{
  "horizontal_flip": false,
  "loss": "mse",
  "encoder_qk_norm": false,
  "encoder_width": 384,
  "beta1": 0.95,
  "epochs": 63.3
}
Rows from block 5 of the encoder, named by matrix and row number. Rows with one number belong to one attention dimension. Each number is 500 + 40 x the weight over the matrix's rms, rounded and kept within 0 to 999. All counts start at 0. Numbers have three digits each.
# q: attention query, key and value (stacked) (encoder.blocks.5.attn.qkv.weight, 1152x384, the q third), inputs 77-153
# k: attention query, key and value (stacked) (encoder.blocks.5.attn.qkv.weight, 1152x384, the k third), inputs 77-153
q.154:565459545449472525477501582521484490481482473486461463558562526458511487543554468519483541566493542498544449471461506527519486528473546503480526518466499463529488491497500494467521469509447482512495530466462524491541547533460456474
k.154:541529490505530502452500531468442460444462493534426501488501504479557448494545443481487504506546457526499514492489488517451485544510508491524539480501494541509483479508459554526487503536495473572515528442484423527487544581457450557
q.155:512531471501526498493503489483526465468471479533513466465449539530476494547482487483526521450517530478518516543521520545546467493556417518527522464445475508443469512562463526485535496501522498569469524515450442507469418469473496542
k.155:433486454475499463500484511535453507511526523521498475531509474458520516476492523497495557544528460527534514503496507474459499579417469533479575475501447486497548527447510527501578492441532513502439488523508451548466540465468565467
q.156:601464513447519471502508489503505519483478487513506480499581464467529527510479561588523540534483511498444475514440461488362507513503454514471453536518503457539524536522571488487447492499489508476465429504503528500470440477535538545
k.156:522549502456463522539512474457443471434462482479432574585481532575519472432558460550501456439476491504533421552508546533492538462558654510506540446488462550499474537500447433535571517498417494539542468468531531456419456544546478459
q.157:501547446525528482475480508472482500547515541486494454550495545505487508549480480468462532559486538513547480435486508487500559498446442455531494553521511458474506503535465515532536461522526513469495569481514448464464605526445481479
k.157:472467499500427493498524554527456542545503540475458535453563536513473510467548529480536468530506504501564519418494476546519590456502475548425534522522548501518520483503478535462512485549510512453504517528510504604474566498465493484
q.158:496480568484528491458476482532515551521508518491533551535480500483471525493442486454500565495454510516451499516423474578411480507472501531472559466507563513474542511597514532574501519538426446507505567488505444512520500497555434450
k.158:514501526408503564498510539502494487498477494531468497533489502498530490549458498510487563511497599495511488458473539503424490486452477536476538504453452496535477517475437518411541458532515484508511489450510506473499500485509488530
q.159:466491459453482513491462572538501520474513544491452606512553548461453496514506531455393479553475577504552502508426482507472532511449543531478565458481481471464540477465498479527512491488500446495469545512522501559511502608503487457
k.159:544536489450509470503482526493447387486472468526505516587526484476523440509490543473549518535535469509584536499476516587475488540491494459534463544456456464548457489603473552599470551536520532479478499500415509471499544462530482513
q.160:455492560570440484506526549461493436431531488459540497582512500478444459497474512485515513350459515472534461484502488466534503462439503566472444535512470538497483509457424506414471571419494460455556455510458471585538488451457498460
k.160:540544554541493516470395503512506465478526556492513440540467486498565557509457511536482545491426499462449479502517492475463504477503539423485553533489511444583519415530459492413508488434448458471511534495484491508477535412571500529
q.161:489445556471446518520519517472502522544536469504489531456520471459487468488447497476392505451508415487533517418558428533443543485523497596416477462461490492415516518523541485550502573520472489515517549546453458440440515491459504505
k.161:500518604529469483462521484446500491526464532463466431535492474528505447504492500516455480484464471510484448513574453519481508482516485519513465512467505495440496464496532491514488502488491562573549453471531559516469503582504466488
q.162:440527462477501518475487485489524559471502460538494469550578426508531517477494492486454489550531519461545480509595489523518575451490534523512525492554547561502501421515481556514464435451496546572491500494501528452469437459523515525
k.162:521479494480515472504511543555443506404483470542473480535538499536552481509533465493538429461522515450495530549478506528441483456447490461540514490522466468514546467436492524504480460545499474566527453494572460551509444508499488485
q.163:516432476471453505508496543572454456499497501538501519547490508510568492511531453488498541501525533482556475517485504502515482506440502467530554515511461542543501485489462484439489486486508490480507546507521495536540535474471493487
k.163:454536498480483507511461513510512540397533454537537525462478502525485569524554483470444528505511546483511448478436468433508549470463500534554475468519503509476520540514488559533491443492567493540547541434523490480518519411527494510
q.164:535515587415542489529530473463486507584531445495477432523469485497511551493507493487460535513508479526544524423574518492482560509499502536512443562499485418475517511516557491564491462505482558521515521463435483495456544496493524492
k.164:500485560466449467508535485473537436521525463462500458499453515497559482509559513486506479419465542524552392426529527490541481499514552479505500500456478517507444532432470503488471535463516468522580501508480507555561481550530547513
q.165:555556466558521517513481547523565502493498535479498519479505546498514515476532499475440548516508514507488515542466502435532530509432475520469568483523512541586529483501493497522524467518500504482515514467504512550493479496540474510
k.165:495519490527507515468476486513473504446522524481549519549517576550484459482494473438463516494523521466498511520509504470559506503458476455497536508507479528512512497522446503549512554496528448466443523499483500540457542475504490549
q.166:587493500453514485482513558486495469524504531448495539535467494499481528525516520499536552563490512528448465525434523527490469522513509508474577524456496498526535474437479480494517437552538436562492513484502397536544443502605469518
k.166:480564445517459494488543602488542524544525522447514469545424529514559491581524580465438497475504527543499537505415527497486465541498542497505501490506402480532505524503494501494555486536487447578390516479478472502513544481492474497
q.167:478492496513516532511502504494548518468504468457493478525488469510521518502536498416481489502500522535562470440584540480507525497498501451504424532539534442460516472555496592535517451450497487516563483441508483484510595469408506470
k.167:460434510405461492515560438508507528450488505571570503511544502534510530512543468490531420503489522494434454507503463521465507489476479450583508509457499529481491550486473496501446444518485480479524477486544515551513524567500518498
q.168:439531420506505507502518472497457453516555501495470507499482558479467541416536454537507462427501465492523514465500531520513532485558516468480540463506506544517479526462485476556521572450480544531540439593492529523514431434558476438
k.168:450500480515537497501472523469466472495508458484501487474504469522495491498454432447482459470465477544451555477510490470490565486539509535523421549491438476494515547546585536564560575579507589510443535502488497422461490539486537517
q.169:489515483487563499487486542471567557475534460452500499489518435529493540503522484494508464583507534479518531560460516484501567517468439435492445596500541471487544403532515507480489480552468463449484510519532450563474567503486522534
k.169:455529496539432543472450577542466504446498515452471514522479526458491549505610536461530518551571562490603508574445509507492504417494519352484477577465466502435478446461450515536519482511457446490512504515538456569494554459480468465
q.170:517477583470460504493485472511448426521469521489503527504459530454492464502494539467456516361468449453503552432505472487525426496470441498442466518491459571497476573458523460501499517493500560505516472486439465523495433496499512563
k.170:508542498537491464497487473476486536545521514427501457493429547531563514492488552515449572511463422561467531489538478542495505482572506512487541518464508496530480504557580493450507486525495502526429565511444511404442574443518549573
q.171:541488506534476456517536569527502515483544495479473478513529537539410448486562505463494401528537513478534539508463504540464519442552408534517527476509475455421524494469468476530563450515526463605487497570518398551501448551482487480
k.171:508493439471516501477401548519514520547513417451441423461555458471510474505529528468493419478528491521573576475437526425424485498539498490406520536406500430446530508514562554431506469467486475569368530624477526603507540492463453488
q.172:505517509514433497533473471488518472500508477482523508459496457521530544541506561513467467522490502500466471520521486472566466486509499488558516477541484567475453538459437473503524504528490492522509456500533522548530517551580527507
k.172:550493511495484457490469420533464464486461580531502623474472435526521492477531547485489511548506479525444503480531490529510474468497528520472484503564459498583521437501490404509495488496490522484551501494534512486494504465489534562
q.173:474497538528491490481510525513419518418467483468459534486547431480442495539528499495490490500497522491552492494505507507422592394507491469459461508498545476489480510450477476494470476488427503541507499513533508536516564488479535476
k.173:483500533562458465538450496525476523432471458519553537460547503515457541505573474517509470515477512475513468526481532507496434447506475441531491474503429513506491478548412457533524546479531514569484470451530534545536532453468520496
q.174:468490506486558515492502532480535587500496441479605524492500514468456520463487500476528495565516516501508437433521458508522504547510454489544465536546512511539514470567505515467483492543568510472532542457491508498480556445532529469
k.174:494499560504508533488500485563498536476465496524470482559450497474541513467489505533538490496518442520489493515500496535535400530497458452476491482540507524511466442470483511511456507473505495462498500472478519539540498457515478487
q.175:483524491507552520555503462452537541518590509478567501428493490534440530543524496445498453502518463550514510491486475415532463492509527542499486550471505476417454563525526530540571555461564509442526450478490550501466472456485519515
k.175:496515523473484524517506517502448437480505514470493563549506466463474426481483492471441522464508530512472510496488489490541447464480530465524487523454525446465483473476490457502468559530468457550545512573480478517513491541515453446
q.176:524484456496569509496538457499489547488533548470465471530517451541374520410477525460494460484473526503531527511523467458521559471580458631453528522530583511496527480528489481504454472478519488483513568514521513495548471538504505518
k.176:519470577480500523435518456530475572523546545503460513487539446535506566485389593490474500540423506496463521535490448526485574485533525570466520532529472500516547486494444431474471524537547514472524473469470540525445522523553523524
q.177:523424422459481471431495526527522548517458562572488463525564550470471514484478548504581483493508420452511524620543483456530412521468485477504464504502504477467508482470461502561387501507515440414443508571583462537522437572521522432
k.177:476518493430464528518460468516492484479512492498490460479589496485556502475422541565536435501481525514433447504499461442524477534466477493473474512555557550514507468459452487427506435493530533516557471525530537597569495430572541551
q.178:503476483500532501521513524516455570524505520536445454498448473501439514501482505408434530534469508497525498510448457514444540475461444532453515481476549467496462537533583494577508538545439506519408512498480515475520469434504448477
k.178:460391448486536524443475532523462542485533561521416560505585498509531480527474499532462570533422510486469497543473493497500518452493567491469573583480524487516584541533503465433454507567468484451447480532534539530486497516503486511
q.179:536542535466547531505441556460487417510521587451501519535505470464479512496477512571540496435482507482501431517609504517562556486544462525518487563519442550509493510499530506442456537483535556432544467577481476528535518562522512498
k.179:522546547501519471559529486553478519632487412494475474496491472548446590530494505493484419474438448523450449464566538498466505505499546478528446443504520501513460503475592459478522522428431557527559455567502485365564491489506511496
q.180:460483483514507500530492442615452549536488463568514521491511524479541467501470558462484569517511490523490534489471464483523432550505575497475589496480536500536580492495552504450466470541534438494474479506505493494526486516563457493
k.180:439458594490496479490476471501478532584458465470448408517600506486496522537487485467519500499446466469567507458465511449507468570503545486532462579521530513463566454420477512532503476464493564488487517443540483487533563512505494470
q.181:576537514506541473577531501464531503511433435524486491440530466485516467512459470476487504622502537514488531497467521500514484570455576505469452477470509509481517616481537493521529457516546501468533529515488497423510540485546522486
k.181:489526586462498495566429470491518492448489520528427461452504552479539465523561509459457495541541459507496512470491518470426468561441502439479473471430458499415500442489501439608517490491523574458494495463547490492443489551495560472
q.182:481589486481489500429467550508505463523465494479455398537464509424422485498497537574582457436503500515516460487496480507500505529483453510487476559453529518549513460530515490498527588468516538504454463477511518545512434523467485512
k.182:475459525525558491489521481452525489537463491585499469438468528481550518505506530528460488443477461512424497427486492485552482483563497487527489499448575508528511474516516484498486534476520561483512436516511507481433519492545503558
q.183:553483503499479525491508552513531498500515520458518420503486548487494508405464502494512456525515507492515560472477455431505496506536544535473548540511429502496532488533516537494484477496476483546486488582491542537505597584489546495
k.183:541490466475486539490522490537467527482440470491536424467502485521538496491466506474451427500535424498533522453511461511487530504466579461535512478570494480507485460505481498526489462467467536489469542486512493472500571619562571484
q.184:476505505507416445516532421483581554409473437524480525475409490574474431530552473428509422422523484520491556435442477486462470454426452495497415398473495471511435485470551435612521611549466491508517495519483530459547432399434421492
k.184:480433484487586537418491577445487570491506497477521436503472502400473451592410472584540644546528580495482496596428544570487463540483486436572566517496462513550612536490509555544478448541594420565487458520505420575522467561554453426
q.185:453516499451584497483557427535546497542446507494502514482525493546450551525495517438468511529501540524558526480519532460587468469486476492536578537495494475547522428476496526492452514437529589456479507448471482493465466388556438484
k.185:477538589504438511508467471545426493554568515450487533435482507498486520491482489439467496506496560567550438475557456507550478541572513505513542529450562538526462508444510545454542530461555473501552518506414502548523576465548456496
q.186:482451563445475509408519495511554489530527503466414495468496447488464566512487506462535504546497441503494490493452489484492474504444474498516516522462488507499521495452441470551526494530453501477568438512531473562508504475483506490
k.186:512538454405508517517501502512467491460553583537476492445486502487470556502520499569501551496531546506471494483484509536430436463491467534500576505496505444517557517512525516422499493583530526443512458491567540479543440450472472513
q.187:573502463531471491490516521526569504539426577492542520469516532527485518399518508547492465490499467468486431555506482516492465518547497526472487470551556553504436556460542500478507500479554451475548469512521468557527431488546557536
k.187:472501509484508521479500506510499554444546452512445493517498458540513556485530489555534459526484517518452503518550483500465413517444481423514473461502467510522543487498513498506519551503500473494520449496504502493478495491452538459
q.188:512516515507461505538515504513505478524493548463435561490454472496505544502562487494473507548529531484517530477492516493537473523454552459521435454535494477465529549487482518514468497536469521521497485458530502448519461470459475443
k.188:547483447528541508501512558511485521448546558437483562500465539514468494439513471490467533526528592505508467508503498502484497526526526459537525458536456483431481511513482528551506460521487491532504467444503459540584453517522470472
q.189:458496556520494511516524505516504493581518503521520572514442489501542477550492462409500527542529499548509518372454524534497470523393486579555522455522480472480584464460479507577516478544530557471469484527538413361425553511550529419
k.189:502496390435462510519481542525582489612475470464514565504520549427581486527524603496525437453572498530551588502463569439504560554481528533490518549537491501439506511478486548485524561543510519443544493544511417498475470650535475489
q.190:470502530463467518516481502468447475521485509463459504521495408528524523539524442472439550541500551522535500440451549514484449492459466569532517538497435417518517507528540484518562454490462527501527490462443419398431565400530482438
k.190:431480467446515538484516530530469483562474514509574517487539536481466472557469447494541564523534466510430515530440574534509485563512508473503612538458468524521509536508514455519507502513563501533515530505503499527540521502520448461
q.191:508512475443457500544538516544463514527509472469566412502477509541502509522506512455441505514495527556454471457488514493541444495453533491523504462523440502526460475485406485508511423538477491549542535463546497486493493445508514461
k.191:549473516469469497476526468558447558490512546470514476477501480522579489584481476502499477507512557519523546511486551491512461488444487439551464519492487452492450412508449463435560503505533515460538556559506514510530506480465545484
q.192:465484466476521496512559493514504500506500519461464537493534550549521504534532480462433450511475511517469467439481538527427526419535517503481495518548460556486504543501434500461491423459472529516498486456493536495505534563470581489
k.192:466485532504472502477476502540511533490500484455469467557518529469519440473503502464530519502470556486530484532520514490470521521514486481469522619485494507502480467513544489524514532466452501458571500533534516508501507524552501426
q.193:560475521454540509520477557505531534504527526525527538466482536460529461524516507440462590584500497543514501495454510488514451503473483490485497480466523514510502502500499515518498497580481469536458485501454499551458516513485484467
k.193:474499491518473479519527539569493539569505424466560536516496503520495519443550513475454525561481556483512539460424505509546484502501508442440523441533496515461498477466496468504509509557497434490477541479460503514552555435468512421
q.194:509506478522478537516505466469524547454524498539501511543492495494573493491517499572499430472500492493466528507484498451552549464555472535545507499559419519567522456502530512477512460502536484470566512445498478434463499498517491530
k.194:461493492522519458510517506434534439505506482490490440481477461535479553503528503494511462494519486535457466507522495555539442524439473506580439539498464467495441533536481490512544416488585507441535441464442473475475495505464477494
q.195:510491525521453519511496459449455425452491451543527499524525489484599491531412478549549438500489491520470446512521511412435568552498563444499474482477492452498454500499482505508409550408487551513479474516539536535534477540478483514
k.195:468471531500441492517499508488478591493519509520426558492516515544496508495503504585566492440460541470441493509515521519442509511551473543574478457435418539531474536463478528560469501533436471569560586521582499538492435473547506571
q.196:494469405469468504530498514515502554563590485482499524497551507511418534552485505415494478520494506543538546463436475579472461530490477417468559493510573574559525433474445469498538526540502509456526504551502540488536531487520551441
k.196:461507440485525520517465492486532520554553448440515433516545532495491497511465605394497518529484410538535500500483491461528487494557562482468516481484476505425451438525526476500514526492465410515506596521406509542485512495461489443
q.197:506511512487461497469507515451505467505532451551587471571418517487521471527513563499497570492522509511435493459494451528552499490532517553523479483551511541524534423495476511496559496502492491473483492462496413468475426472573530543
k.197:450567493434470456488510524427467464459544517533570502529399470522449547445523479463453497543571547534514463531481529454559560478470456528528505505550435568512493495489451473491546538489601534451518498452499447525430442456544470533
q.198:476507473549549541504472473448470526546544542552505500506502499489473460470437512562538467462496443457461529521457537528516432421536554513549493521492497438510529453482485500421530534518523435511527476573507502476497531428523511473
k.198:551525503544486510498515481457502463514522492461539452507430530592520542540507545441488512455481486517522490549490489467528491502478538432556518528476446446508554501476516494561552434488432489494457470462421547542463518504542478440
q.199:483484548531460483504495504555509508556558439495487558491539480497485467548492525476513414509492487488523485523501475534480559512450438525470433520496458451417494485478490520467462545509458517551510512554542524528518549422466537501
k.199:497422521574517523439525513553490537497473532487534522460614460471511486460461492467565627511493479446479529537507479525525501453484513487487593478496497529509523481495520502526445425484521477591550552616427518501487461504533459466
q.200:561446494509543502504474462479564580558558489502500526532494534481516499568486504492518547530506458503489540462450544502511486625511517477488480540589510507487539474549538482540559459516540507400529486476481430534533468502524525495
k.200:491442453501453490593581484466477511559519545498483542548521503514447515523436482473426436561490540531542458452460560436514531530520568495526592425517464504426446499530460500457550503485493574490476538520517548466593543474485430472
q.201:517530506516510471495456523506475576492531512486549550529507526515532409530425508473467501461507541485435492482419477468545461537466548525478491533526475553526539429512506471537566573555494501522480537476455474529488492436536507482
k.201:506562533550511504477511545447551504521484536473478508459432567532456482486504510494416503493533481460487486463484541558473488510477543502514484460561545510532554569519484537521545460538453512511410506443525426499505513501510469496
q.202:504456483462491505534500515471478523567540502539499453457504505503498521548472477522506414452500480524485501448489507525575455523496562487503577443505544510478503468438458478481557526508462485423468483527479508527544518535518492478
k.202:475532539493524482480481493495476449506472470542530490561433516532512496526497490470520495477508440466542533474505484449435454577500524433449481470549530479468445525439470488512494530487487469523504457473488525532530476554454476490
q.203:522457442456461488488499513516522568543519529467509571536508539477528438569489578512451486527520468462609529453467495530498510499522530502509576517501467477462507488489532458438509501525517530479571451529498464569512572513475572464
k.203:469461491504457481499471550504527518497540461439512507548497488489519489536443575497542464519532551475590501482455501445543491467444525539515509565495512493472574511517527510491480532533488433516476483552456469557556501468462508433
q.204:490522553523541502530554485469510497420511447520451421553442410526488434480543505541580504454525493557526491519545462445463509441469526534501525504467482473558565525490484519491467511499531531496497424499511532469485460455432476563
k.204:526503540510541471443507447457532445456497585507475443536472505507448525415469533567515477446454450526507505510552515502489492528508490546507381485512452449536492479463501520556444543494538475414537410437567500447511450433499546514
q.205:525473542485528481562533475493522545438491479535515487515505487514477486486527500546453472499519557475474500469535499560480524486498448475485476486471468469431517472483497492563529423456542473499523537558531512535505551482464497490
k.205:497494495559496504478485512496479479469454477531494497474499528458457435456520514518533455511586459488542587492475478508546501476484433488527497559517575444504433403493552525528445509476547498446487463535496532483472522515480464467
q.206:564580488517545478520490544510507476428482522515464396505468489512483575477543473572513499462516523494482510541528449516510546530449480526496491500480503501520538545546547464533496495515526483530511486451513486522488472481505448538
k.206:513517411505511484503472519508470444453468560587472490448487522519465523463470512569577459429505503454482516510519431545470482416456462517555509458498500464613579483500466441426481489518492478507441515537531551543416511490539527557
q.207:535519500531470496494520526510477511468493493475437533556552461502488529507538454493520527473501523523469469530487548561448516457533538513474595548496496489524524489496509518494490534461462526578525503519494487492478494458475466548
k.207:438490473519474526527502470525401486485429449545483489532498530458495505520502495565521527464517569499520516471492442527495507524536521490535509489529529495554544489520515487491445483476485508505506478489486467482506508533512446465
q.208:491462496554436443529518499491515508532466445478525598540464486519443504490486452472448462518486496532428472561499502479399547400565490488519496473455515474476520520505601464536540478508452431583479497518446518366513549470509446564
k.208:568465525493467459549475430477450479505493397543610502429445450532520487503450442503523522527494430519490499492515476520565523455494515454499515450497540473502441535508590529545514514489516480486423576495511551451448476434493507556
q.209:569403437473492493488508538517504509562442524551501496484547486481484532485497427555471501499504459454504551489478502519529450533485501528518507444467413518477492500521505571485428523520484464525441408524513480546513486489463468487
k.209:516534548458503520504555553530534461470509527500518486476528486488568425498516426456532478505527541512488506514474515480573458488447524445507536481464463517514570439445443500512485542502526461469544520486535458504537465572425497527
q.210:533553469521544504500510513502525478542514533512508554474504539523533523506538503470487485491496475472564515428434512483522426531429506489484506498534500506420472534486431539502495502541510498462461541537486481533483530429472496473
k.210:519555525465512522494507473478545457511521487506506456495479543434502487548526531526538475486513518438483534481491558520509481515450499534486448500498512536453476469537506470461516468451553530409489569532527479529456467528581533499
q.211:467567441460445513534531504471487465446451504506494449499569516474522532538578561519472434546512523521568497523484530515492494499484482446578513476541473477569501497519441471469484383498576479514537507485493564487490525494544526539
k.211:540568466495478523491502519478498526564542510483423456485491485489492521491499490494581417523505525549611468547475548463443485462492501447493505538496533460468511538482447449468510463456516552485466560542475556525502447475456516484
q.212:481497449514507540432510528514490496607509528459461443503473493483513493576471406521501526504468560544498470547497553466506489549490522510472550548498530436500504495487496525463565517542481485482527579504438472523549474497471447467
k.212:520555521431503519554525468471488440551412540531482459533496479491478463447525493529507534481539529471488512530512579521503520534524554525535480486540514445447471581529522492481526458449502564529488511462523448474513472513525436560
q.213:476527493603589504551440544415545485519531513455462487492510470483471554464478528470499557520470512504494485538491474450519566492588526606509532537488498470481520511549525468460532538527405486504499429410461448498466511479518485510
k.213:534511494520587418469472417460492482475541473563531490545511508551557523496485469545508502497407466465461495503575511507543472524552489401554433475563547503538507527506559433530396521461449488552466485541528544490432462489550487504
q.214:588454494450473520490479529529481495527469460475472509506561543505498552464554450446471455619516514483591535544458538488504455553480481414501480517485427491525526409508458529576493454518429494499480597479472513599555566507451516466
k.214:498512517451519503399517528527473482501449506489536484528494574543503581429552510501537464511565511515533502484450529570437482523423473439527426459512494498567482447467453463488523455520489509450519477498503495480491514478493478470
q.215:510517508492483479548502510519535526454479483493500509530421440485538470544514479473543533459496479529438525467501501396513463493510515479512449494506457461557513502458490501528519483537538441517515500450527480502516477461538447517
k.215:502517468476491480547459492528464501527466494481495484494482488479479514472460477476516449477487518508545500494511505502490460529507446499523407473529443460483492540464521523454513506475513509460493464456528540490436490477538523548
q.216:457527570492570495518465456428476516541472507464488535469456494530421461461431505468440493510473439533487471510521558460478496528570469610443496483479482432500494501495497493492624480423514404523435487531511517518539511446495475531
k.216:523522504451519462512444494482512530445483492471543464469529513529531511513436546482467517563454478515463460551502550483488511502518509601483508442516444474515454512563489516450555431420532456543490478512496502481481505437594491552
q.217:423535527530535480549537476451554549429529454507524455478499450554486459523499495574544445389510500482444427503512425475444539516544564582492500495518514473452542532489560471448540459485527473601514501516508532456507505460502501509
k.217:507464513587509491468456497458555542512562426480453549482535522489470554519448433517511507467425499530488556517527520529446529522567547544509545493523511515446451532557535554536557533425466485558454466496453496457537448549481488505
q.218:482476563519575500481430488423512519407453498476497530491462493509457485418493558516445562456492440473499525575575500522528581412564468607490430471505455507578512472548479443498505500461480424446472523496566522497397447475531475574
k.218:526461477590588500475433520492503477515516514503531575457584480536468518421490516520531491573461498484556486559469504471508514436583437540489482497466479515552511478492504502446526465475456543515479487509527558554543476490527509557
q.219:470546584473586478568546475454516482541524434431544475527456462520456525432498496472455458501469542528412494467575512497515554456524540571462416482556484441534516490447556452514540436477455457506524486497445507445453562473526458521
k.219:494507516600503436479539451428515536567517411470556483480432496589426506438439517445467481514428496528450511476469503486443551431585526607408550481575494446518461515540590502496552458488408507560548545474411532451532525456620492501
q.220:512450487503527489534504497426508551419472468501502583481539509497394498509501488500527477526500482470501519589505543487443582511514497548518515550505489464506470509567539471520526482472478446496516525460482547464491501476521508587
k.220:539490486484566443498499516516487526440556448515518480463521508507486485504492527516559527532495524513412544549492504548450471541495527452506459511515501537474433491536523537514469462483515489485486539498530492522510499446429528541
q.221:474491522471457490471534492483469536498480436472416525557508524519480492539556495474492453527509562507558505527537526419463496464554539470473483516505458436541506472525495511539471458429485474536478498531516506499567536527474480505
k.221:499534555495516504459469483569486433502430473497459486459510488507530581468541506479512442553488533501507484495501520492425565498503517516487430525461524470541460477536485438529493470518440522552437442456518555492464526490519536534
q.222:493516437530493482543501527488524457451485494483509501489461461520495537476463504475499491539493549512462472527518543455502537432538546546486467493525481471510467580537536516538493487486546545519521531448527567470477529388547566558
k.222:515494515465538483481438485488482529447532439488521549499442424551507514512468527429456496540453528501515495517478476488490534495500540481554511507484467445566526465492487476510489485459406496445464506440493528507508518523485502504
q.223:506500472508478532487499523485524453539457511516530529489451538471507495503463555507449497511463443501492539514495522485497513490540510533499492492491560510480515535487454478482541513523518464432457463505552523516527518484481595511
k.223:523464480432428524428499537471451518484476431507542535482425483531581534443464515517470532476499474495451474517576516519489520501531501493541469489528506536501495562476470514520509550506530422509461553498546486532485518535506552530
q.224:398549488541546486499495525527520517550509509509496454517474472522498487463490483516444474461515475520535488426545489533503560488500411568474551473465504450477492514494484471537523526536513551521499535477486455525443536505545462541
k.224:527508484444562491452491491546491501543461539465528451469482553520505531406520491519485524540501511541467517495542454575483416508515503573538531467485472516524505579514517526494520625559469497519449600440535449466520476553578497527
q.225:558493538471562487529527518461443488532548468553463478558454440506522568484504448486541474537506490511466467488501499528549448604456531490480470497565501507480446485534456495477518581474480558408449490500467475514502550527489512496
k.225:482554513477481506513475501519485496533542474491507522521489472495461524496525564438445483442446521541422493494541524516547497467505532497516513492456539491497537452477486479510473501478444544469569487499526494590511560544522448485
q.226:473547426489444507470446501513485520539536454527473538498568516502479531538513467481439470541543473529542479445444489579499535533454534490524527534459528596542556460524492539472526557530487561505509471490474450566493493447488432433
k.226:582499453432499485454503517530507561484470501516429494542577485534489545505536470490503564571553580471533540519478536479523457504387560544541518470536541510558520558550448531475465502593506490500497566429467456538559469502471464448
q.227:478507556525403488533497444499374463436496410483524373492474490506577492482494468455486509418453596542555524539496484520475522495507568495418598518480503470554431559479481486409525502372436513478473470455415544505535441575434535559
k.227:502496541510500455473493492485462538473496492501497517499551544518497457478432534526483532454475496503554521501490457542516577552523503494498534512461491531505550418463473447504491564496343493541502451438439448552496494559546478542
q.228:507475492443470490556481515474608535485511526529556476460481534503497474553513530425476502543533479505487504456461533498507498561515501461524500516486521513524505449495488518485485543526579472464534464435532454556519548472521559463
k.228:495513497477544495560550480500570452525523484452620480555519533530532508457464471424613466509544441509527524493483535464525482536508513452552488506541583562450453496452410520529501472528559463428521517516455474593538517486500563455
q.229:476536534473498518526481482435485486536542545490504504462466501567513593503443524431437504458505503524493542483472512551561452579457553429517549504466528536491484468473431550487537526465462495468516567485498477525578529538504524477
k.229:557476512487475544550457497500465532510576515541511509563545454459491476576509446537507495464522573488489492456478490470505475523489481409536519480499536585467491461477476546397534493475512530518475461546443454584600500569441470490
q.230:473427491447536473459522496512545497566500444452507479491479536518508465492518560500484484527533509498495544521464523546560449533481514478498470519556512559480510439480474484520536518537454516438574591434465451533528548547530569480
k.230:535483546479506461496520521515478508519516458487562635474539520445489473538501502498515554542542504502519535516446532445549477550471580456446451462549587442456478566481505511441444454518498418528508436470492476587508489604458473501
q.231:475502552484539444477428444452418545490515420547562479549511474484480464472544540482504495458468516480520543474534479571534588455447410480428503470521563562470446464549457498545445492494446497469518517458435530489441424536470457512
k.231:542523504470510460511495475520488472503523450537578504579524472522539534570519500480452547506464465489459496527488518485500504485397604489466530437570557515524420531478478512549488530518489473665433536513465502492458489481472475571
q.232:418504412500500463483526473532526522516517527530484474462498596556528407558545453461478443553540504506561504507476520505490464507519555487546534515550454478520539472473519477392542561497534604505479435481482497550456500485479508472
k.232:495567454449605473412509550546535550476520503471477461527525499480441400551500557452550512555560553520550532526473522551470514501450468535411522552519491474533552501585497515529483496522466471481528485470467461536476402451423453430
q.233:547483570549524457546547457521562525494541514467500474517485617563524474556527451447469520553476498523455510464505526509555513531539539445550491485484487467500546459483574488519518567528506509444513496356533440494532629524530480493
k.233:472623473511515533506472530506446513530566572483476471561486461522474466502473463530505496429512510478476448557529541519516460515494496576477540557524497536537606529505493564409543548503543486511472495545502429527528508481497536461
q.234:551459401507547474479442571524574547470452506516467505510468529492460532573476501537501566531525471500509442528480556578465449502464499498527502497463472466448530486488567528483558525500549531391543476542553449419581486512540494442
k.234:453467546485482533456498513501526489548448500517371524507491581484474529499509475498544386542525472456579464510491483494496443503498526493515492546571515514511503451499541493507486464489472478388575525508527510546501554501477519427
q.235:477479525541431494422507496567513431500530573451468557524510534494591468515470456575535524522500530493510436537530465451474556542559495501446477475474470571531420541480447503523478508533546490503486520485554516569513452492485486494
k.235:553484483533406566464516542479507471483532583483509543458503497521502470534503544531489507420539479443450456484510514496452537468547541571474477490452496495499473572502435532548534563524507440561493571467470505535447516481517504534
q.236:521522481451492515520551509502468413434439466494469458488496473461523539461532402521495431484491531550516459480542484531587529439516476503571494534547423499539509527485480490570425498490434491470523505500503513451567486578466478492
k.236:509470480454504551443490517510482482433482468497493471469512417488441512521522537523537472448489465546487511540554512494493561503477534487486537516532532457471538533581506470496505573493559501450433503506544444494479512551432528543